config = dict(
    crop_scale_min=0.2,
    layer_scale_init=0.1,
    patch_size=[4, 4],
    width=256,
    projector_hidden_layers=1,
    ema_decay=0.99,
    epochs=13.0,
)
Rows from block 4 of a small self-supervised image encoder, named by matrix and row number. Rows with one number belong to one neuron. Each number is 500 + 50 x the weight over its row's rms, rounded and kept within 0 to 999. All counts start at 0. Numbers have three digits each.
After each neuron's rows are labels from the 100 images, of 14848, where the neuron reaches its highest value: "peak on" is the class under the peak. Only what is clearly more common there than usual is listed. The data: made-up road signs on poles. In brackets: how many of the 100.
# fc1: MLP up (model.blocks.4.mlp.fc1.weight, 1024x256), inputs 86-171
# fc2: MLP down (model.blocks.4.mlp.fc2.weight, 256x1024, transposed), outputs 86-171

fc1.729:531452509439465481490503540503420468532626607503462467495550500448570481462523479553573443482460453523498503373482493556454573428503440496484440488513516505571398487461517494507530516479579454502457549533485404507426475522469525511460502538432448487484495531
fc2.729:380492482494492510565479444479458534401501415550409518551503518545451478471405510556552492480468521565518548434480554537500472645474549449504570517513524488512535505519531541542571577467494429572482485514507545432506510488452436477539465426463425481546490420
peak on: symbol (25)

fc1.387:427515484448529572482458438371487463461530539495554544429554555416491540466519588459552604474501496545495473558472513482469435458532599558483496575465609471544493458479574546555505529502590497435403543403533446561475588475480566523487511461448452515524479432
fc2.387:522526526468508499567490465539496494465475510520498485543518577572502429442539515509486435539511532561529431365528536510502489585483509499481512499492507626500584494454580489494574529520500557531483522485530478539537568531460502446524466533433538501492410499
peak on: backdrop (100)

fc1.139:424503498564492486521491523555477542567466550507483522433603475522527448475512505428476397486448465450484588505495413450535516537494383494488526576512451527484499549540492464507466409467491491525424522433583483531478510439519525518500490426489517476461561463
fc2.139:509449491527502532484483522466496513452542495472514465586491487485504599533504531553394505559527566506489411332477581493490544398591463463478447490477544424469434443440511510461522534467486497507490519553441514493536512485528504536486506527552415546519455500
peak on: face (52); symbol (48)

fc1.211:513430529523468510457486423538516542569593507443573486521441480544524503640449543425496498499446452448542590499466510444414579577490580503586489467534519501522468499477470506508530449599514505472431533514641393487475593525577524505464536358451538534505513500
fc2.211:563579473481474425494431507620431466502545553532461469473540538574549503575582558448433465406414509474441587564475547501450421485495434518618453494423520510444526535489491479441533465564535445516456485528426445417398473545456476545515470544361500468467493473
peak on: backdrop (100)

fc1.20:699489520468482544502475436483460525574575551539525439536480524478492437536542486442595514481519538482501511430473537488502470463522627504525484464448494393502505548490514436386522569515498516483496549408510484471495553419462495495514457480490532428535502391
fc2.20:570393491527503489546385534583525496562489473540422538531489541557507432514432540470456410570522506538511477577531472432437569482534451508503487501468453572442490582454518490499519463494471460499419536478455498395424561554526532474407369525488479498406529402
peak on: backdrop (100)

fc1.430:483483543518458419429563508518521466595546409447558511518483521569515469523433577422459546494447425468515510552583448460500622524407491507434545554488530504481435534553468510529487474532534444486429543441562603457501508620486477505453468448470480422456529452
fc2.430:511435501471464463473529481536445488492486497514558581554567479552475544500498551507677503448425414456629486527571388450399548442458472446428512560471490621492442525456465510543474483530491585512473531440559569522567531459449533492538416519465487508448503558
peak on: face (70)

fc1.179:489533427610535498438505447565520487468535582481531477426531538546527543501511582429526517468458328501435512545553507527515484501458437513501498498606457421479514495518540521444493447483492505502438546557549508550497545547500453494516553459532591467467478498
fc2.179:556457472470443474497512522432489519493512347452511531481477518468464476563439458541501469517480540491535491463560489453475539464517569475546484563523484486532474460550550453546530482518552471454436537457538472550550581554518497493493461451540506442499482544
peak on: face (77)

fc1.294:451530492473474543576444511525487453541504507499436396424422502476558483547450545545401451554440464482499494488505486432405529500503484528526552525597447496503474555481515509540504506549500465478371493566554424525430583473511625569544556520508580573516495535
fc2.294:454483467521521522463448529479420515472453541483515477434568487536451433510447512523544513407432431429597574534491565514510597499439488506438509520546669494515524445518468586528532469460427476580585485454540538456535520469441502413482485423463425464510468483
peak on: symbol (57)

fc1.748:423559511447502455519542532477461595471485567504527514521480525455453493454541549534457454510524579436481448450568539491575506519586641512417533471566551482555518492511573497596576557555544466497400661536519505487443634481442606520495491563453475516556498506
fc2.748:435511476500527536459580449509563474572514536484516560503520495506535464437509486474556645466491455530462440477433406505369455465528380527431418439489431510444524423488458498435465444506539510565524445456541542600498460421566521488536499505550586494430513561
peak on: backdrop (100)

fc1.22:592466521491456550500495493433478455561618534529503494474513508488474443527466555487536558516488490458538475453570518507443507453413584547497474493577464454523447484467536491450558461548592490481510547532589519438471622516457607535565470381437578518504546451
fc2.22:470465411520539490551410552527523511464529589542460500573585554504456416488520488504469438372494479501490449523558583491510533551600578570506550450512456532465516515492521568640522517558496450493487632507564541436428531553401472549471455458437476529525508446
peak on: backdrop (99)

fc1.149:460525582512434576506502464610505482486536501562530427502480388576484464513506485443516495549468519580606509573482469478469517451562555578597452559480472452449462487485544455521595418452505487529457476525543480489530526520550481472540519562502451495480431357
fc2.149:492495581569482393626471419446486442517462482494549608500500375455484465489538533551401523422532492504464534479530510501467479589454502469569479485529542558595578617537481413545471444499589471436525456495512427502551434576507531520475461476494476519466524538
peak on: backdrop (100)

fc1.620:529569531483496404607450526482458449560508531556492494572480442506577532539505490421567527545473479572540507517540502537529536475531506571457421511546446519462525540464533331471436476522453485479525530486454548564517421542538479570511540645529604517484516474
fc2.620:490496504478539421567484498502444429595527493485411530510561420489537394534561461466577524508496455525533510503581447538453499557505516495455437559530637509504519531550604540530540504617560435523448461537414364382470464566532472522548402561525550386513552485
peak on: symbol (80)

fc1.703:522492537461455548537432500430454487608532458511453505633523511532538495516489485499468504458495478467568524513535538451441561466510561583462530589491495488525507449477476516561490487548611366494442567402507588491482454538450534600475448505506431475515501412
fc2.703:395549514419559491493545538475432512548487354502466466599526538478533532452409467455549496589471509545576458492512463437491416547517512480426468488541506538520582505447518506460495472490508561433548446585593506550496500518516490613592560516542487510551563557
peak on: backdrop (100)

fc1.241:491533551443478495526526531504388537485482517504484524488499499433508458497494491477463455430470505409471457594612496500491544491530597468491525562548436464573536496485541467505527550558480442481537525474489501570420504521529441531550486517469445593572507521
fc2.241:546559472504447532501465445470545491529482482431534484462496429482457514474479458527464451507496483479536479525507467530444507451459466515637535493584518513538493495623480519500476431517491590443464482513517544438485533479554587519427546486512523496463449504
peak on: rim (84)

fc1.733:426480551447320573576511513495475494444513549485511458486426473515496586491474495556418525557563499502558474510495583535475480512521525511551530517480544492563483485516571386512589476567479465482543450541566544450550622455515489478530577465460479461552491434
fc2.733:649515449561494411604495506486545462443508486534486504524613484474501454479562600466546518416561513479419425495569452580474561528488415556448535513513513511561453537512461485578488519505532474507453566483461416529546490569457634417515493466528522443447500567
peak on: backdrop (100)

fc1.577:463546531563491538443402477554517451506567664505464400469597501538508534411557624499625485496491525519357520455429526493577397442458514494551562457508470514498533475528536441476495528482488527535477487513572385527525519358516479514462414418470447587530454557
fc2.577:528438469494494475506502477488465456539549319507480553500533472542512595541512450433562528574497399515564554458601489495425540508400486490482494573489474539431466429465516486582455513617593527512454559518436489504538579588489532494514561573518449514500549556
peak on: face (76)

fc1.487:394540436454467517565508425543494472533568547529537419495511475517481500471510559518520517485446498544558475486519543456457511434542554558553566493445623420535406402504637500613591488563527494622370541530560516507463532446488495559522553517465508425501465442
fc2.487:421485491551549478515442527329457513506485378509454547586482491454504497518500443566513538513530502497386440465507440497454386436492502522446443395555481531585487428626435519441503473513486570449559504590523497542523510523450582553566513510536517519523455562
peak on: backdrop (100)

fc1.714:425516494501531448480463475628453500561483522476466515461444449531525468488526467471477434473441465429518591503539554467487540568554564501557554457499502513528464533517570476554543470598420456450449489503591439500420539470564497469517500505476475463518532487
fc2.714:427605445524566508482568487630545540526518584427585602399463537477471464529441504476477444602538522511435415451502448531551529468529502521497484443466500453422526542545448502503456535474649456489435484502418482492510492459482445470468479480442567478500527555
peak on: backdrop (99)

fc1.707:504445545573559520473487472489475543477513531461528490486525472438451416450496526509434534464492541456521599645376481546515594531503390561483463524428567486509448430499529512487470476503429529474507634443482457531435475500501598506425444534564424523432564491
fc2.707:532490449492491540465434532462535570494479550527476463544526491417480448530547577587475480502514384490570526339554549521503528468465539499476540413525488520502451551577449557505535396537549464413534511437424498554549537503523485559554545574450482476474447598
peak on: rim (29)

fc1.721:513535452465470445483524478447509547520509571536464461405456499530507560491539483467448451443470489386514523445441485502496444511524557555491505400589534456616431558469545459489525521541491438502498553583572521491345619456484684550529559516440495544495506443
fc2.721:410528422460456547442543459539601508621488514553513520470540486471435477511476431514474501447495473489491441512456527476490521434529471559531502437506475450431535441507514490496507422530553532544497524511522531530460506434455476418513508568481543537553564543
peak on: backdrop (99)

fc1.275:467486444575480523454513456519493426502526487611559469409500545459491522478419419459499496474515509467485577496526465479459550481521512625533508501559550450402522595483533494501526386526518425521441518513477547498494552565584554480560585493465546418633496445
fc2.275:502475413447432555538571495527444431492438497509468517500649389432557538443448494574505463505538552501509443559552466521571443494477458514541455470432451481517575449417535452458551561472497437583513460526617408485538489416422484500478571542508499566561428574
peak on: face (60)

fc1.702:440544437600532488468484427557567516486535468592393480543499501505393498438455538531514445492498522582489571478453420469488471566493491516530492426473467498451493528473565477564583472492514429624406476574511504521517459505503512495502493444746542490447548509
fc2.702:537462498413468547554487557476433483509444477475582452483476420497572555549524469552497489539510506498469498512427594525574425498511535472459483568432519456500496518451389465493467500501473493396529470488538532579496540481472495483492471515347458542488421572
peak on: face (53)

fc1.613:509463459512488457544494459524477471619531422534458491535502597498549510502564416433525483456516428524516535505447442468493523505504516529428513531473373516408477484547484485519526562513620499530525605440524542630473490486510428538488499533517581437519556474
fc2.613:519482490558440429472577572490531540466540540544564452472593460503519487526490512485481448507484511439477542454483452595556466513463527499473508478597555412601483591547481423514496474516545459513597496510532466528484395571482494417469562476521500473452562496
peak on: face (51); symbol (27)

fc1.747:493436508503483516530483475544502515470536523492521512424372515467494477555533545520452479467544528516469465524525465535539587506503491476487509517651508493585483395464558501547513462543488446522437488594497421469438491604449490488431567479483424615544516531
fc2.747:497482435510500407538470491499479509486491498487631491495513446553525444503482520543562532489528440487543499480533504464392579520510436534443493472502476532488509541478517521488485489523555586506477510497550589488567476527607523448560480518476591449484472515
peak on: face (75)

fc1.374:360526373479480516506539515555489523489520507439426433481442506530471569455518500496421547483467472561474595432523492462413541490503494523546508440538500431496492438533541526587509503541482446550489487450534510490504528516546460480535551534507470498432445504
fc2.374:450570404460472469512504489494550535470557469507499438567557523570507569544592513459489507452471401473433520555557501428453424582536498553594563435534519524550515455580523540546477522510531520485565458531564532415436475418464414498455452414529519509475383475
peak on: face (77)

fc1.201:446538539459489529478517426504471446535502545515455447514512531526561601568466504489476584523476469507590494484555513470426530490506512541460486530543552481485426454515578545577533453526544474607477497480570482457500565487515540569449558570449506567474384482
fc2.201:539510493462554443550473500549545547472526518522507522519478563491458414600529562545479428537488542573482435473479558516513405487521602445469562458435512568555593447568544471525516526531439478394476559556506481521528506563462479530530485464368486474476452548
peak on: backdrop (100)

fc1.252:405529557500369563593523508547496508486545523475572437435465409433446560568628457487573471482470498504423605478443546546527446476560513570529524489536564354479489470511556470600504512464474422497486459509519560504537537564514514518494395484495503490504453365
fc2.252:529529516506444522542481482408535528553514451535479509598528472450483537475455509506480508540705520509509432571479484554447493487429467499513452467452584505551455545517452428448467481459618444449566413500501512463547468418550496392530494533508459547536521576
peak on: face (52); symbol (37)

fc1.223:604488452463488552660516439478414479488520562506485472519519493545489481483485534526487501542508478473513473493506476478478511511458516477465453507519526564615504542569510499435564458520443518501514490543612527408466438495423505551538568495487463537513488495
fc2.223:546518481468547459506465456458571517405482595576515557504524514540512457486565525475616412478475520459438518349502412506470572451486538494421575479539538499559479478558453543601501536484456504514450610435487575623378513535514516449499451520519497450408515481
peak on: backdrop (100)

fc1.573:501491462528475580492510445504399472493471477513428497529531524546605502521513503503458476521484527444531564515485431462487524534422492497481427496523482426591520499503519494469486464566580487447487503502488475522390425470450501564467543461540424453555559455
fc2.573:440508586428421476549531529540512512489455416534412517522438459547556483434509448545510523644593567596418501504433531584487525485506486491470450454452556500499541564437519354394433535444466516539472444541495519578505481423522557526463541479553509506569513534
peak on: rim (37)

fc1.148:622490502447482489521509446541533507588596582480491397509478460554461546584490512486506492546378523512516558569520451454427523524404547451512530456483396426508467532656565433476464582591549525539493505453493471531512502527514425559496523479523535514516505476
fc2.148:528549517463543570574498382510446516379513601489534533449432452463457452478524520436458408606494558538460539520583564557476545509538534461502555494508496414535478418458488571524599511495543433433541540590534502406433441549525558512499544437418492508554379495
peak on: face (83)